A small contrastive audio-text model, trained from scratch: encoder arch tdnn, encoder norm groupnorm.
Rows from block 3 of the text encoder of a small contrastive audio-text model, named by matrix and row number. Rows with one number within an expert belong to one neuron, the router's apart. Each number is 50 + 15 x the weight over its row's rms, rounded and kept within 0 to 99. All counts start at 0.
Before each expert's rows are labels from the 100 texts, of 14848, where the router gives the expert most weight on average: "tokens" is the input token at the peak. Only what is clearly more common there than usual is listed. The data: two synthetic voices taking turns or overlapping, over music, noise or silence. In brackets: how many of the 100.
# router: router (text_encoder.blocks.3.mlp.router.weight, 8x192), inputs 0-63
# gate: expert gate (text_encoder.blocks.3.mlp.gate, 8x48x192), inputs 0-63
# up: expert up (text_encoder.blocks.3.mlp.up, 8x48x192), inputs 0-63
# down: expert down (text_encoder.blocks.3.mlp.down, 8x192x48, transposed), outputs 0-63

# expert 1
tokens: "shop" (12)
router.1:99 50 29 42 68 55 54 45 47 43 44 22 38 58 57 70 51 29 71 62 66 53 49 26 66 59 64 32 36 46 47 35 58 32 37 81 47 76 64 75 28 62 61 60 68 46 87 34 58 50 52 55 53 39 54 33 70 21 38 40 56 37 44 39
gate.0:46 33 63 35 42 65 40 41 50 41 58 34 50 48 32 21 40 36 69 36 58 63 82 75 39 48 50 61 64 63 40 58 29 60 50 09 69 61 64 33 62 59 52 44 62 33 67 81 56 59 24 70 32 48 34 58 56 64 64 40 57 72 64 46
up.0:64 36 63 36 37 69 67 46 39 49 59 48 40 53 48 33 21 34 64 26 34 60 37 49 36 45 50 52 36 30 47 55 33 48 52 47 69 86 74 61 41 56 68 40 53 38 47 31 58 62 57 31 59 60 29 44 67 60 45 50 50 81 53 51
down.0:61 51 64 48 77 31 13 72 62 30 32 58 29 57 49 72 61 56 42 52 24 79 28 47 31 57 47 75 49 43 60 42 77 64 22 57 44 46 85 56 68 44 43 64 36 75 42 48 56 28 33 63 48 81 37 36 46 54 83 25 38 59 62 33
gate.1:06 63 48 56 68 55 67 40 58 47 44 44 53 37 31 43 45 43 70 58 87 45 22 51 62 80 70 36 47 22 57 54 41 34 56 56 82 72 50 41 62 32 57 65 40 68 35 45 30 59 68 24 69 46 44 43 53 52 46 26 44 53 25 27
up.1:43 23 38 50 43 70 30 69 43 27 52 81 58 80 60 49 52 42 48 68 33 65 63 42 23 30 48 64 53 77 52 59 54 47 32 34 21 28 42 41 40 54 44 53 69 60 50 19 43 71 22 57 55 58 78 49 35 38 51 46 53 41 54 53
down.1:32 47 39 46 63 64 72 19 54 40 27 43 47 43 57 86 50 51 42 27 62 68 57 30 52 39 51 49 32 51 55 66 64 44 45 70 47 29 61 52 55 46 76 34 61 61 52 21 30 57 64 23 43 35 64 41 52 50 46 51 67 66 39 27
gate.2:23 41 57 62 46 64 50 43 67 43 53 31 63 32 72 68 86 60 68 62 47 40 50 63 62 62 74 25 57 28 48 47 68 81 33 49 46 39 71 44 36 50 50 76 30 48 46 67 45 53 44 51 46 38 49 45 41 41 54 34 35 67 41 27
up.2:24 47 80 64 61 73 54 38 51 28 55 46 48 62 42 51 74 43 34 54 32 63 42 55 70 53 48 91 65 64 52 39 48 48 48 37 31 42 82 47 71 47 26 65 65 60 51 52 41 79 44 52 48 59 33 44 64 80 58 54 28 61 49 60
down.2:58 28 45 62 47 71 49 80 62 58 76 57 65 39 55 29 18 25 40 63 32 75 33 36 25 52 55 61 55 51 33 49 51 65 64 30 56 63 78 59 69 54 46 50 47 27 50 38 63 61 43 70 62 63 55 59 14 61 17 70 60 53 54 73
gate.3:43 63 57 48 44 34 55 69 79 63 66 54 43 55 43 47 19 66 46 69 44 39 39 54 48 45 99 24 55 45 59 69 66 36 39 63 85 47 48 46 49 33 55 55 30 79 42 49 62 60 37 16 69 53 66 78 45 18 58 46 65 45 38 19
up.3:39 39 23 60 44 36 61 69 63 62 60 64 34 76 64 71 33 49 34 61 34 45 38 57 59 67 36 62 51 63 30 60 56 40 66 14 57 44 26 29 52 51 60 29 39 52 52 45 58 41 29 61 50 59 50 53 30 36 48 48 61 38 55 74
down.3:52 45 45 63 28 42 54 74 43 57 59 53 32 73 31 82 37 59 55 42 48 83 41 18 44 33 53 63 65 43 05 58 44 47 56 66 68 73 45 55 31 38 55 53 48 11 74 40 36 72 49 66 45 63 62 56 62 62 58 56 29 71 55 55
gate.4:53 47 52 37 34 89 69 53 43 47 34 24 75 79 45 56 62 23 67 45 47 57 57 40 36 53 50 72 61 75 36 48 29 50 46 38 44 66 41 47 72 57 47 52 37 57 47 04 57 61 65 41 45 53 32 44 54 45 56 37 27 44 59 38
up.4:50 43 47 62 45 55 23 42 53 54 60 84 33 30 36 56 43 53 49 18 52 57 59 53 40 26 62 52 39 34 89 59 45 55 54 70 32 49 38 39 47 50 73 60 56 47 71 47 39 53 67 73 51 44 63 64 62 71 42 61 51 56 68 98
down.4:56 57 68 80 27 63 39 53 61 50 65 58 15 54 17 30 59 30 43 54 53 58 82 41 54 26 76 35 48 61 87 19 34 32 30 51 40 32 61 46 32 40 86 38 60 63 64 56 35 85 58 41 62 24 41 34 59 30 39 78 52 59 48 36
gate.5:36 53 63 73 59 42 41 60 81 63 52 54 45 53 53 48 41 68 82 74 73 37 31 87 48 57 79 26 59 29 75 74 62 55 50 52 50 29 60 14 70 21 65 55 54 50 40 65 56 54 56 46 48 25 59 81 45 32 81 54 46 68 27 56
up.5:53 20 68 58 52 71 63 42 46 55 53 35 62 24 29 52 54 74 42 68 81 58 44 53 76 64 66 42 76 45 45 27 56 69 47 56 42 56 62 51 59 39 55 69 55 48 28 49 55 67 61 60 17 56 43 38 50 69 77 46 45 45 55 63
down.5:57 62 51 43 74 50 50 51 55 38 65 41 55 45 46 57 23 56 61 36 41 36 40 63 57 85 43 44 65 44 63 54 48 54 54 18 43 34 59 68 17 46 55 48 55 70 41 41 46 48 68 42 40 50 57 75 56 63 50 49 43 54 33 61
gate.6:57 48 34 52 54 44 67 55 69 65 76 81 18 60 55 41 38 46 44 69 52 36 58 40 40 53 36 76 46 70 84 30 15 39 56 68 51 72 17 52 54 49 39 24 50 46 62 48 21 58 38 45 61 51 48 65 42 33 52 59 60 25 60 40
up.6:39 76 59 46 51 37 23 35 24 39 45 47 79 50 61 28 63 56 42 41 26 61 41 49 42 49 51 45 43 37 19 41 84 60 73 62 45 34 40 52 68 55 53 51 36 44 68 69 74 14 57 65 30 77 54 55 63 62 55 59 58 66 39 70
down.6:30 67 46 49 50 61 47 48 36 38 42 59 39 41 45 61 29 71 50 79 46 41 39 62 35 51 56 61 53 46 48 36 25 67 52 39 28 46 42 41 32 30 55 37 48 39 56 42 45 28 37 62 55 43 56 51 60 46 62 40 29 73 44 84
gate.7:48 53 35 47 47 41 18 44 59 50 44 45 63 29 54 65 29 28 63 53 61 49 36 34 61 52 88 11 70 46 54 49 51 49 29 31 93 39 45 40 37 45 49 56 39 44 53 65 75 64 53 49 60 43 50 14 41 35 46 56 46 25 34 30
up.7:50 19 58 71 38 63 26 61 26 21 34 66 61 76 29 48 72 41 33 51 67 46 88 61 38 51 45 71 43 68 46 64 48 59 58 83 27 41 61 50 86 44 79 44 78 65 18 16 44 69 42 67 18 64 75 56 52 63 50 52 62 61 47 48
down.7:11 73 39 30 76 56 67 41 40 44 22 58 55 61 74 52 50 44 33 32 40 49 48 54 91 51 46 33 32 56 48 50 51 45 60 61 48 38 65 32 73 54 30 66 58 10 36 65 61 27 62 38 36 83 10 44 58 64 65 52 68 47 52 47

# expert 3
tokens: "-" (20)
router.3:47 36 31 53 46 34 59 51 68 68 33 33 52 33 42 69 18 52 42 33 56 56 60 62 73 51 30 52 45 51 63 48 45 49 60 45 56 35 41 39 26 60 42 32 29 64 58 64 35 51 79 51 59 43 56 66 35 48 49 31 57 75 53 57
gate.0:59 67 48 54 46 37 76 31 50 69 55 38 67 54 49 72 39 68 20 76 31 60 48 43 63 54 50 28 78 76 22 38 63 91 46 62 51 36 43 51 54 49 29 67 27 45 62 60 41 51 54 68 51 67 61 58 51 45 55 47 45 54 37 38
up.0:61 63 40 47 45 44 77 45 76 96 35 34 27 53 53 58 13 79 54 46 61 18 49 68 72 45 58 46 70 59 43 48 52 45 46 49 94 33 22 52 36 46 39 52 38 33 66 62 45 48 47 50 56 54 37 55 37 31 84 49 30 31 64 41
down.0:32 34 37 69 63 34 20 52 38 22 46 71 58 45 22 35 70 55 40 65 44 59 33 33 48 32 45 81 45 50 69 41 43 29 58 32 44 83 53 70 38 62 00 40 36 32 68 35 33 38 64 38 59 55 65 52 52 59 44 26 48 55 67 33
gate.1:52 61 29 63 37 27 54 44 82 54 41 50 39 58 61 52 33 51 49 73 49 55 47 64 64 37 81 49 52 74 48 66 47 27 55 28 86 46 33 40 53 46 34 54 45 53 68 60 34 37 38 48 68 39 25 55 41 20 69 56 48 44 35 39
up.1:37 65 73 33 54 64 59 55 22 58 40 34 65 33 44 55 57 38 44 28 59 51 46 41 31 41 33 64 24 35 86 37 48 64 79 44 18 52 85 59 40 62 47 64 55 57 49 29 57 57 58 39 35 59 68 75 68 98 25 39 39 58 56 50
down.1:46 54 78 55 59 54 83 34 38 68 56 18 46 47 42 66 51 39 32 45 72 35 61 41 73 25 34 26 48 67 28 23 44 41 35 71 49 40 28 44 61 64 45 55 68 37 54 71 63 38 78 94 19 64 25 45 66 60 44 57 47 55 42 61
gate.2:49 40 20 58 49 40 75 33 52 68 52 50 67 33 70 60 55 53 66 38 31 40 47 46 41 69 32 21 60 27 78 58 27 41 51 39 42 50 26 35 32 62 64 59 65 64 35 72 35 57 64 42 56 25 49 68 55 37 38 47 47 54 50 58
up.2:39 58 40 46 45 36 55 25 68 68 59 62 59 36 65 39 46 43 43 31 38 66 27 34 26 58 32 72 46 59 70 65 47 06 51 28 61 38 24 46 26 56 37 60 59 46 64 63 49 59 53 54 59 41 65 64 61 72 29 74 49 46 61 78
down.2:47 18 57 55 54 74 41 55 59 39 57 50 26 72 39 65 49 51 70 64 57 71 48 43 28 69 37 38 54 68 58 54 20 49 34 42 54 24 28 19 75 69 43 51 77 36 55 61 70 53 59 60 45 50 63 36 50 65 36 55 57 69 54 62
gate.3:42 44 61 47 65 52 72 55 61 36 40 35 41 38 41 50 53 56 49 83 49 51 67 64 68 64 45 35 56 66 33 41 45 73 58 61 42 81 78 28 45 35 50 51 67 60 38 64 48 62 60 51 44 62 35 67 36 70 18 59 28 68 23 74
up.3:37 25 61 59 70 46 68 35 54 40 27 34 49 40 35 51 36 38 46 57 51 42 34 50 65 53 43 55 62 51 38 30 44 62 56 49 21 64 74 36 38 43 52 73 80 51 67 67 44 53 60 86 42 33 21 58 45 57 31 46 32 60 33 67
down.3:35 69 35 56 63 40 39 46 39 57 54 41 51 35 32 43 54 61 50 66 51 40 40 56 62 47 30 40 41 56 20 25 57 61 47 51 52 54 54 35 49 53 50 79 54 58 41 42 46 34 55 45 55 51 62 58 75 34 91 32 27 22 63 57
gate.4:55 60 43 45 28 58 77 62 50 67 42 48 72 52 64 48 38 39 40 48 08 32 47 60 61 38 03 66 61 66 37 45 58 35 53 48 49 13 41 35 56 44 42 46 68 33 38 66 61 52 17 64 32 40 62 95 58 50 62 54 36 58 52 52
up.4:43 39 29 49 42 61 53 37 41 43 80 66 62 26 17 37 76 70 46 30 36 54 69 45 52 68 54 37 43 50 42 26 48 50 48 41 63 45 26 46 62 59 68 45 66 37 66 83 46 59 59 26 41 34 43 28 70 82 67 85 48 40 43 81
down.4:31 17 43 78 65 46 71 47 69 42 61 30 40 46 35 30 17 58 59 56 46 76 36 31 32 57 49 45 16 53 39 36 47 39 56 64 54 50 55 38 91 42 51 69 48 52 46 48 75 49 44 56 57 59 56 67 59 33 40 44 65 89 57 66
gate.5:57 37 28 35 58 49 55 73 36 59 53 13 61 41 56 48 24 40 33 47 60 44 29 49 68 27 37 48 43 75 25 35 58 41 67 57 53 45 49 57 72 42 66 30 49 59 43 59 61 28 19 69 58 57 51 65 34 39 52 65 62 41 57 45
up.5:26 58 72 65 37 69 50 47 41 43 45 67 55 54 27 65 76 77 70 64 49 45 64 55 50 62 49 46 60 37 68 61 51 81 32 65 26 65 47 41 36 36 54 74 68 63 47 25 43 65 67 44 37 38 68 42 71 78 67 24 49 72 66 47
down.5:34 35 78 62 64 58 64 61 54 33 59 48 51 70 42 61 73 67 35 46 48 32 66 59 55 57 56 66 49 63 58 51 40 54 35 61 73 42 48 31 80 37 60 56 74 55 53 60 29 61 56 42 26 61 26 76 47 70 41 43 41 64 37 64
gate.6:79 26 47 34 31 47 56 76 51 67 50 41 56 38 65 53 30 64 58 51 39 39 67 47 71 12 68 13 37 54 61 49 47 68 41 59 39 61 42 30 49 47 53 32 34 55 42 48 21 57 52 36 44 57 62 76 51 26 60 36 22 47 52 60
up.6:54 61 45 55 56 62 38 32 67 50 59 49 34 55 67 47 72 35 23 26 54 44 38 59 34 53 61 55 53 31 71 59 67 34 44 51 77 45 65 72 53 79 38 62 55 43 60 71 64 39 37 47 48 54 21 55 68 58 42 59 71 46 34 67
down.6:52 36 42 55 38 32 48 49 46 45 53 46 42 33 27 54 76 45 57 46 38 68 53 57 42 56 82 50 65 39 34 20 76 71 53 50 53 54 44 35 60 38 62 89 51 54 77 40 30 52 52 82 35 45 35 52 37 58 69 43 51 43 31 43
gate.7:54 59 46 33 27 56 60 53 17 23 66 67 79 65 27 35 60 34 48 61 26 23 55 57 45 52 38 64 37 39 37 45 30 63 74 43 39 60 66 56 50 47 63 47 54 42 45 53 42 44 42 66 63 58 35 37 60 62 68 50 62 58 51 63
up.7:49 68 74 70 63 57 81 37 58 75 32 42 32 49 54 62 10 53 52 34 55 49 20 36 70 45 54 53 37 21 61 47 46 74 41 47 57 43 54 59 48 73 47 64 28 23 49 19 37 51 75 51 35 52 79 62 52 65 58 47 42 35 64 40
down.7:29 62 45 30 74 44 51 46 54 64 46 84 32 56 57 66 67 63 54 43 57 40 36 70 67 52 40 30 13 47 28 56 45 54 68 59 58 60 45 19 64 57 25 49 44 37 34 18 32 31 83 54 54 41 45 62 68 49 34 66 41 68 44 66

# expert 4
tokens: "quiet" (7); "doctor" (7)
router.4:37 58 42 50 39 47 44 42 53 46 65 58 20 26 51 80 59 70 54 25 40 28 44 47 51 45 36 37 21 46 47 42 57 57 59 44 52 19 31 37 29 61 52 71 32 67 70 49 59 28 54 79 31 18 35 67 17 41 58 62 64 47 44 74
gate.0:63 46 38 43 43 43 52 47 59 80 35 37 37 42 51 53 78 46 78 30 40 31 42 34 62 29 69 39 39 64 67 41 40 47 59 72 57 69 53 55 32 49 85 52 37 31 63 39 49 79 60 13 45 46 55 44 53 34 76 59 23 27 68 64
up.0:51 55 72 59 47 60 32 59 71 55 27 15 68 23 41 76 60 73 61 53 68 51 68 34 58 36 38 61 32 60 57 35 55 46 33 63 48 52 43 30 48 53 31 78 44 43 34 24 42 64 60 44 28 48 36 56 40 65 80 34 21 21 58 74
down.0:28 75 54 59 53 44 41 38 64 89 37 61 55 30 43 39 20 64 42 46 47 42 51 43 63 61 59 37 45 45 73 49 64 58 44 68 66 52 37 23 46 59 59 53 30 41 52 59 77 36 40 36 40 34 59 44 82 40 69 60 20 41 64 47
gate.1:51 31 47 65 47 66 41 43 70 50 42 50 35 43 45 45 84 47 59 09 47 50 58 33 54 33 56 55 41 65 58 66 34 52 49 54 44 68 53 56 49 41 59 43 37 28 65 42 72 48 81 76 20 42 47 55 70 52 74 74 40 78 51 47
up.1:42 63 57 76 40 49 27 44 32 49 26 59 61 59 37 47 43 71 50 64 71 92 19 45 22 55 38 62 68 30 44 36 49 36 23 27 55 57 49 46 55 48 40 43 52 52 50 30 42 56 24 39 67 44 40 37 55 46 49 35 65 30 59 47
down.1:29 43 72 78 79 62 48 44 81 42 30 48 37 52 48 38 62 59 45 45 61 44 79 61 64 62 20 43 64 59 32 29 53 58 61 30 65 56 44 53 38 70 74 48 63 50 64 59 38 42 45 56 36 58 57 35 52 40 68 60 29 49 63 45
gate.2:52 48 43 62 65 28 55 66 46 41 74 71 88 42 61 46 58 64 52 68 15 63 60 62 53 63 44 18 56 54 28 70 51 58 46 11 47 53 38 37 35 18 46 53 43 83 53 54 51 41 47 77 47 38 62 72 54 45 59 76 35 62 34 64
up.2:47 40 67 59 50 63 40 20 71 31 42 50 28 44 28 39 68 44 47 51 74 47 77 55 59 56 60 53 58 69 55 64 39 43 55 80 72 21 49 41 64 49 78 60 68 50 52 66 60 69 45 69 24 36 72 46 29 47 41 54 62 40 18 44
down.2:51 46 62 79 30 58 16 51 53 41 45 43 34 64 54 62 59 54 69 38 77 51 30 62 50 69 74 52 62 50 65 67 82 46 39 18 60 20 41 46 30 54 23 60 36 42 52 43 37 54 73 23 71 32 52 63 45 58 78 32 48 32 60 53
gate.3:58 50 48 37 50 36 28 80 59 67 59 59 44 49 60 64 54 58 48 35 60 75 57 41 80 44 83 61 51 60 27 49 47 59 24 36 43 62 48 73 74 52 50 37 39 28 58 37 62 42 71 37 39 48 62 34 56 73 70 57 45 58 40 58
up.3:56 41 68 63 68 75 55 63 62 27 37 43 55 78 44 27 56 42 99 60 66 41 41 65 50 64 41 41 62 25 58 53 41 53 63 27 47 47 45 59 59 29 61 59 40 65 37 57 27 72 38 57 55 28 41 54 63 51 21 39 58 61 47 36
down.3:23 66 38 41 29 37 71 46 44 45 14 58 36 49 84 28 75 60 22 57 62 17 45 34 33 36 49 89 32 46 25 61 46 46 75 41 81 38 28 76 60 45 41 60 53 57 70 48 54 32 38 65 42 22 27 75 49 59 32 69 54 59 49 58
gate.4:45 41 54 63 65 45 67 41 50 22 63 63 58 51 63 61 54 50 30 62 48 56 45 33 53 65 40 28 83 61 18 42 62 63 57 48 65 40 51 43 44 38 48 52 54 59 39 40 44 51 23 67 52 60 45 52 22 60 46 32 65 25 27 57
up.4:57 23 36 23 35 59 52 70 44 76 44 34 65 52 36 52 51 37 66 44 40 49 71 56 45 48 61 64 43 56 61 68 46 44 43 33 45 72 44 73 41 65 53 20 55 38 53 53 37 83 44 52 48 63 89 42 48 30 47 74 33 46 44 38
down.4:67 40 62 46 51 48 29 62 67 54 42 44 42 56 41 36 33 69 39 41 39 57 47 29 22 29 47 81 55 52 46 49 34 61 24 37 14 45 53 80 37 58 37 30 41 46 58 36 67 58 39 57 68 53 60 50 60 51 50 54 56 70 63 41
gate.5:32 45 49 60 61 47 72 49 78 54 38 57 48 29 44 33 38 65 56 74 82 48 68 45 35 77 33 56 42 67 36 46 66 52 32 67 48 37 32 39 47 64 41 49 35 57 33 72 35 59 41 53 69 29 68 61 35 44 47 43 77 28 47 40
up.5:30 35 61 63 47 20 48 30 41 53 50 55 52 51 36 64 47 67 26 46 40 60 64 52 50 50 52 66 60 70 00 50 59 56 57 41 72 45 50 26 62 62 42 58 60 37 55 48 57 60 67 60 37 66 18 47 45 67 84 52 55 34 48 50
down.5:28 31 32 63 41 51 48 26 51 46 53 23 53 39 52 83 52 41 28 57 71 57 36 64 14 56 26 62 51 73 43 21 55 49 50 45 65 31 66 51 41 36 35 74 78 64 51 48 41 32 37 46 41 44 27 58 45 41 57 28 43 29 46 56
gate.6:10 61 54 39 31 44 23 65 34 56 44 57 84 48 52 43 66 65 58 43 42 69 28 74 56 36 39 77 43 47 39 48 54 46 71 38 46 37 47 22 99 73 29 50 37 40 30 30 76 27 52 47 38 82 53 47 71 62 71 48 36 64 69 64
up.6:70 62 69 70 66 59 36 49 46 23 53 31 30 49 32 50 59 13 64 62 56 49 48 28 71 51 47 59 42 46 64 43 61 46 35 58 40 59 59 80 49 45 72 50 53 65 72 37 37 61 56 51 63 42 67 38 37 47 24 47 56 23 66 38
down.6:56 45 57 40 65 53 45 32 77 43 22 32 66 44 69 28 44 54 44 44 79 55 56 42 71 80 58 40 41 42 56 73 59 50 47 55 62 43 44 32 38 43 61 41 17 49 81 56 54 40 25 33 53 37 56 69 37 61 34 31 40 46 21 58
gate.7:60 30 60 59 55 48 50 46 85 60 42 48 25 47 40 23 35 42 19 62 32 66 69 64 58 62 29 72 52 49 54 46 56 61 44 45 51 30 57 36 78 51 26 60 55 29 39 63 41 53 36 70 57 38 52 70 43 50 67 29 35 57 68 40
up.7:62 46 62 54 53 60 38 60 55 64 34 47 50 52 63 35 42 40 62 46 39 42 08 53 43 28 60 51 40 18 62 58 38 41 53 41 33 57 73 74 54 35 70 67 34 73 47 44 78 52 76 57 63 46 58 35 69 50 40 68 65 63 58 55
down.7:50 78 53 37 58 91 41 67 54 49 70 46 69 49 72 46 55 58 37 35 28 68 68 58 51 44 29 27 77 42 67 58 75 47 40 46 39 52 31 81 49 51 36 23 44 69 76 48 49 41 57 07 47 46 58 38 44 70 57 65 62 53 64 48

# expert 7
tokens: "market" (11); "volume" (9)
router.7:85 54 58 55 19 55 55 49 61 37 54 48 51 61 76 20 53 66 46 22 51 33 42 54 27 57 31 68 47 60 48 37 53 58 74 43 53 29 48 57 50 61 17 58 67 35 48 73 44 48 30 37 66 52 48 51 42 41 40 26 40 29 71 74
gate.0:33 40 32 62 36 58 68 42 61 32 68 46 44 39 48 54 34 22 53 42 42 73 24 38 46 52 67 46 92 91 69 59 65 40 59 46 50 38 55 68 76 35 57 43 49 56 33 51 46 52 25 51 47 66 56 42 43 78 27 36 74 59 27 19
up.0:34 52 37 88 37 42 53 54 40 25 68 52 54 63 44 40 68 36 47 59 61 75 59 49 62 68 51 52 67 51 76 53 49 72 53 66 42 64 46 31 64 41 38 72 53 52 37 41 55 30 61 45 38 63 41 28 66 67 60 39 53 81 49 20
down.0:54 48 70 28 40 46 66 43 48 67 54 48 68 39 55 59 13 05 29 43 38 51 53 45 60 44 47 50 38 45 53 62 50 59 55 54 39 54 58 56 70 60 45 93 63 59 60 32 54 42 81 30 37 45 73 45 46 65 55 43 33 38 85 65
gate.1:46 48 85 53 45 24 43 63 52 63 57 30 70 72 68 33 52 26 54 26 40 50 56 32 38 52 37 63 42 29 63 49 34 41 73 67 24 14 48 76 44 60 48 52 30 52 12 50 42 52 56 40 61 44 52 49 49 52 65 49 46 55 74 61
up.1:53 63 68 40 37 55 49 61 47 53 55 27 99 63 62 37 31 43 48 34 19 53 30 03 46 59 41 62 37 46 44 39 58 51 57 66 36 35 27 63 38 47 42 59 35 51 26 43 38 68 35 45 62 42 46 32 56 42 49 52 49 19 56 32
down.1:46 47 41 51 48 48 66 33 52 67 78 64 44 67 47 05 50 33 61 54 47 58 57 56 43 34 59 43 50 43 42 59 61 68 52 31 74 60 46 37 68 62 74 58 42 46 40 43 66 33 37 65 49 69 22 39 65 37 54 49 35 38 54 37
gate.2:63 48 56 68 58 29 46 24 62 55 50 47 23 27 39 51 51 29 44 57 67 58 40 60 58 36 44 60 39 52 59 25 48 76 26 37 68 42 65 39 61 59 34 47 55 54 77 56 57 33 40 57 72 58 53 38 50 41 49 21 69 48 40 33
up.2:35 68 74 49 44 48 43 81 44 53 54 55 65 56 34 55 73 57 57 48 37 55 51 54 31 67 51 42 62 27 57 72 73 55 31 51 28 50 39 39 43 50 35 54 30 68 43 20 75 47 61 29 43 40 52 53 58 80 55 54 41 52 61 54
down.2:68 34 35 48 53 51 93 42 26 57 39 52 41 45 57 39 30 40 25 69 46 26 40 75 50 42 58 44 36 44 74 64 45 64 84 41 66 61 51 48 41 28 63 61 54 42 30 49 47 46 96 59 64 53 38 50 49 51 37 41 70 74 45 42
gate.3:49 49 50 49 39 32 47 58 57 33 43 59 54 61 62 41 68 53 18 60 46 57 81 38 30 36 31 68 18 53 34 44 50 38 43 44 60 33 54 47 45 69 16 36 55 44 77 50 59 57 30 72 43 57 42 63 48 54 37 66 58 52 51 73
up.3:34 86 61 45 83 52 63 24 44 79 63 37 62 41 50 60 46 55 41 60 50 43 33 47 81 57 39 26 66 33 40 25 77 69 55 62 56 63 49 59 46 54 62 61 31 53 55 65 65 49 64 50 62 62 40 47 45 59 68 54 38 65 52 30
down.3:49 61 65 56 56 53 28 50 56 40 50 60 50 55 44 47 42 29 50 17 52 52 48 40 64 46 65 47 30 32 74 78 55 66 40 36 56 66 39 49 43 68 53 41 27 39 51 46 79 67 82 26 31 22 52 44 85 56 63 50 38 63 68 47
gate.4:55 52 36 80 28 63 55 39 41 27 54 42 52 41 50 45 51 61 42 76 57 55 66 67 38 42 38 45 43 43 57 41 41 59 39 37 61 48 48 30 52 53 43 36 66 42 64 62 58 46 26 83 43 38 31 36 46 51 53 25 58 46 27 39
up.4:28 53 46 45 57 57 46 59 19 57 84 44 45 51 79 63 42 43 57 21 67 50 26 45 50 32 55 64 45 67 53 43 75 55 63 63 26 67 51 56 58 72 49 61 48 68 53 51 69 31 61 32 69 80 51 43 23 61 65 27 38 66 73 60
down.4:63 57 51 60 42 54 76 51 64 36 72 43 67 54 40 35 47 40 60 42 62 33 48 40 55 37 73 59 36 46 63 50 41 58 83 39 32 32 33 24 40 46 38 38 31 33 44 25 63 43 64 51 40 46 44 74 29 59 53 83 31 40 63 57
gate.5:66 30 30 77 42 47 42 47 72 51 33 42 36 29 87 41 30 49 45 68 57 50 46 31 27 43 45 34 74 66 50 52 55 42 68 53 51 49 15 45 53 46 61 48 45 91 37 54 59 39 40 89 70 18 45 77 29 31 39 38 75 43 31 20
up.5:52 49 38 35 52 42 45 56 75 52 67 38 28 57 68 71 33 61 37 71 65 44 53 84 50 60 71 34 65 40 34 51 74 61 25 38 80 29 55 59 34 74 50 33 44 75 55 62 57 48 45 43 46 50 41 49 48 29 60 63 56 29 37 23
down.5:41 36 43 57 43 30 36 80 55 55 47 68 38 70 59 57 72 51 93 50 50 37 31 61 39 48 71 38 42 37 55 58 60 37 60 58 48 58 31 75 64 42 38 54 39 15 46 22 59 54 28 73 53 43 50 64 62 20 58 26 45 64 80 60
gate.6:43 32 48 48 45 62 49 43 42 45 58 33 26 63 39 53 32 60 44 55 57 37 33 38 51 37 65 43 91 76 54 35 51 54 55 53 61 58 54 16 68 29 59 64 57 41 44 47 62 64 45 47 19 53 29 17 66 47 52 65 56 50 43 46
up.6:62 70 61 54 44 37 36 59 44 58 22 59 59 70 49 60 70 70 64 57 64 44 70 50 39 69 63 33 29 31 46 51 53 36 43 38 49 46 46 60 25 60 43 56 29 49 55 36 31 71 62 33 54 37 58 61 46 36 68 48 38 47 63 33
down.6:37 55 37 62 38 63 54 43 67 55 56 48 45 69 50 42 61 77 55 85 49 83 56 47 53 87 69 50 59 50 29 43 42 69 47 30 42 41 23 42 24 34 53 31 42 35 49 65 55 57 49 80 61 26 39 46 51 31 62 38 62 25 43 45
gate.7:55 30 54 55 36 26 26 44 46 38 62 54 64 60 11 25 43 62 54 54 44 70 45 74 51 60 59 39 49 41 44 48 14 55 63 25 56 56 51 50 53 38 51 38 60 56 43 61 76 48 33 44 46 55 63 42 63 43 56 61 59 72 24 54
up.7:47 21 61 51 20 43 33 54 32 39 52 53 57 44 19 29 54 45 39 42 57 66 48 50 48 39 47 45 32 53 14 22 30 51 62 58 75 52 59 58 76 38 55 29 59 29 56 51 83 44 13 70 46 59 53 56 47 50 73 49 58 54 51 58
down.7:32 43 49 59 59 23 78 45 52 61 62 40 41 62 56 44 67 74 43 39 59 53 44 34 22 70 51 53 43 35 29 46 36 68 55 63 65 68 69 47 37 54 45 76 46 61 69 51 11 50 74 63 52 45 22 35 57 43 60 48 55 99 60 65